{"crop_scale_min": 0.3, "color_jitter": 0.4, "norm_position": "pre", "activation": "gelu", "bias": "all", "qk_norm": false, "moe": "top_k", "num_experts": 8, "expert_mlp_ratio": 0.5, "experts_per_token": 2, "patch_size": [4, 4], "momentum": 0.95, "adamw_lr_other_params": 0.0009}
Rows from block 3, named by matrix and row number. Rows with one number belong to one attention dimension. Each number is 500 + 25 x the weight over its row's rms, rounded and kept within 0 to 999. All counts start at 0. Numbers have three digits each. After the name is the row's rms in percent of the matrix's.
# v: attention query, key and value (stacked) (model.blocks.3.attn.qkv.weight, 576x192, the v third), inputs 0-95
# proj: attention output (model.blocks.3.attn.proj.weight, 192x192, transposed), outputs 0-95
v.86 108:528491478467504519502525537505510476511515528481505529504518487499449546501475453501464508486523526484480497526499510498492528486484495531529500537465504576535491492498537465492497487510469522469539499505500474469497546518506458516517521510484506515520491515525488490460550505483514502499
v.87 113:496487549513511452510494529531509513536497474478488494485483530472478493489524488496522469509516485527493495565456504497487475458494518547534533522474478541527462490486549468484517460484480502474508516512457479482532546478475466493528484524522501507428504517509456507489535493484525499496
v.88 118:521493488509489507511467516543548495531503481506504483508512465489494522489490503491480501550539529461498444496544499511550492486505442488519499491525503520488483523526500475515511500513498528534482506493529505485504508523485534519493456496515500498514518489534487514499513508495467491537
v.89 112:522519503503495468510500504501552448432463448484537483482517553507493507539526498508466507530538508475476504484490491474530504538489509467493488539537475501492489467492494467508518521508526508463512529484530500506511480497486485480556499542439527508474503491495500524515459486481465493504
v.90 125:488503488453485530508474553461534526529503552520489479498494496526491504550530528531511499521488530530526499460469478495499479510493473521467472475509469507492507448487531475537486537511493513535463545531479524495534505497485538522472505449503469516491444527491480516500505519516500532482
v.91 107:564484485504507486473486510500471507506524501442537510523564525479493509466528470540528491517495501480532545536488532480539499471487446511486479523505521525474456473520500489490527516501475547492491478488518528481478498528504485469511484467497507473503470491508485450509505477470501485476
v.92 134:499501506499500465489505542472496505491486516549470486490484497489487522513540506501487491547485513510520468529519513476491513473461518496487457518498494505554470494543494452493521511508517569496517543510518484463484505494489501505525515466475467481494482499482535514456516532483543487484
v.93 117:491525475477488523527497498500535508537510491528556510520506510471531496438518478509518516504477495520518522518506533524468492478490474489511483507480503468451512505486526524507451484520476473513515450522498452505494489532395488522525507514519479508514460468510468521475515498483487515504
v.94 121:471511509505444518476482522536457534487483506512501544515544493508486465500456512535531501465503479493461493481532467444495521488562515510533497489532522495480481495508527523530508502517534469509467502509494517493483536460495537535502469525488506548485490447493515482506493466514489496501
v.95 122:525545517478483478527526528538502535548491478527524498493462479508504528514511512484483545471533532476513502497470488506508538466485486507542499553485514457493447510500525478472505477500474541536493495521494509509531498539474509484521503468516511519471502524532507536495503510448496507478
v.96 099:518466514530529492490474500542504520487483552489523510506495492517546501482474499485550547517514482527484479507499457479525476471516537516512499466500499497533458460501469511455425507472499470530491553480531491490483500497457492496510525509509461533506529537499469517485473468495486509518
v.97 107:513538546471507526529458486509530540496462513490540495480513519509487467480504531503560484482501446467493501531470490457508543477537466537484493490530537496451461496516476486562491528491503523523506522472459465481518497507511537497512515500552507522472508458547467472519446507479509517524
v.98 097:463523511478450501515549533558451481499500459526519466475472538507507517509512549450474446530516496514499508498499485542516503492536426515501498467492508554514519538490479510456467508515515470509507485480473518518544478438533479469478460516495539489485488475492521469495511527497495477473
v.99 105:515483474484501511482531482489511483515470529549512499537466471483536501502457488480508531489509515500480508511517491455496554491499509473547461487527489493527501530502494486498471495497492479536499488493499531554507509515468527465487462506495503541466527511508509484535539523500477537538
proj.86 113:458471522522465489526475503516516495493487488510491512480461496494471492490498529502502457559529466487516518508491522537499485515508485523467488466490467433517481483544523565518503492522490480487464521517508484508489493529497481460518482504513524477508501478489485535491486513527455516487
proj.87 119:488503483483485527493477505480506500469518488519531510488496457484473530491545525529514510550516466461500494511510485579517483530506501494519475463495501475510516451545518513537521534494530514515480499439532530508506444562528490521516535514493456489552469496484550494494486509508535499489
proj.88 117:478483523500477473535523518492487471487562490498511458480494514516494515540499467474562458503498518528524478513483518498517494494534524560505477529492468489470455452492481519486457463502484477479457519497480469500500502486496465479532509483467504514486499527517549491474488500498466500474
proj.89 104:508521493531508487479498491473498524511534580497460535506473499491500486441463513476511491501487503544536482531506499528480552505477506516502496466475474527524518522475467531489496475538471497500503450511507468507504495467487519522485505497558494470448497504477455492493501514477518500466
proj.90 115:498466548536502494558502449504493462485536447526489492457490510487513492500480501463484479497508488487474473482513528516490511482523519496476503526509529481485559515495483513442474492467483480518517500501562486440499514512473461468520487515499489515528555486510485516470506474506534453512
proj.91 109:436503493477507491519493484515508510489457500567471518480525489479506503504491530459482523527477527530467482511489514512472510488505543523486502503506478464553523502444474457507495519446476446525493532452519458511495506454474484525504483523488509496503519470472493518487497503534522508478
proj.92 121:525474489495554548475481442506536510468527506466480493505552500495528523477476519525528502438473527499462499503499512506483501435490480493523544514495510519505538492492495504503496536502483446491494429490502500521482485523527505528474489527505497494459537517493459540526462477440489477499
proj.93 113:512481528547458480487468513524471506443496495484438490460514466539459506569506513506562503496495543459500505505563459498520497494492519490517495513506496498486459490509478487530509485471500516518519560496505535500495480477580514470481487457473491522512532525507504507483518507568480488519
proj.94 120:516539504504514484518511489483515482534464498472502473467470524501534483505466459471434497554547468490515527489470493488519472566457479511446509471459494456480509499507486507473498487477459481497520520492508517515508455497463476489503536503527461457501503556526450471444521513484500548519
proj.95 116:503456520512463484492509508489494437476522491496520517544527511437492506494520491517512518531493496520505465530512509510481492518554506546514508473538498540552526507508471519516549491510492476460479516489521483531454458472530486491471515455482485497528511482501507479510492484563524450503
proj.96 097:483527495470514484533509487455482507500482463510466527484509509479494482499524500484453452468490510474470489455493504552501535526490478452502498554488515488468526514502544517518531540521494537507495494521438481465516496487504462475488504502475523487500485459498538509525521526510522509475
proj.97 110:470509510537538494491511500479514466494490473490445517514499463488500535506549486549480534544472539529533491504515506522476514504494527441547552512523513515553528523487546551461502491527506489491501487515523493491497507498484485519469490526457478450503513475471484537535505489494480470500
proj.98 106:506506503506459519437451492471520510489555537453498472541518485517482523496518488530534521513491507477526501533503503465511494493481580487487479518515501484473505482514510517556529518479518522472482503560484477486511512553493516490538537444513483530510499501509496481488498485462513487521
proj.99 106:516503500496491461524472503508485483484518446448482505453510545492483507484518472538474486551445496535471503532473500509497470483460463551501516486463469507524522497499485497520544490534508509545523504505465472496510494517528512502522489485518445488494468545517511503470505488502538494475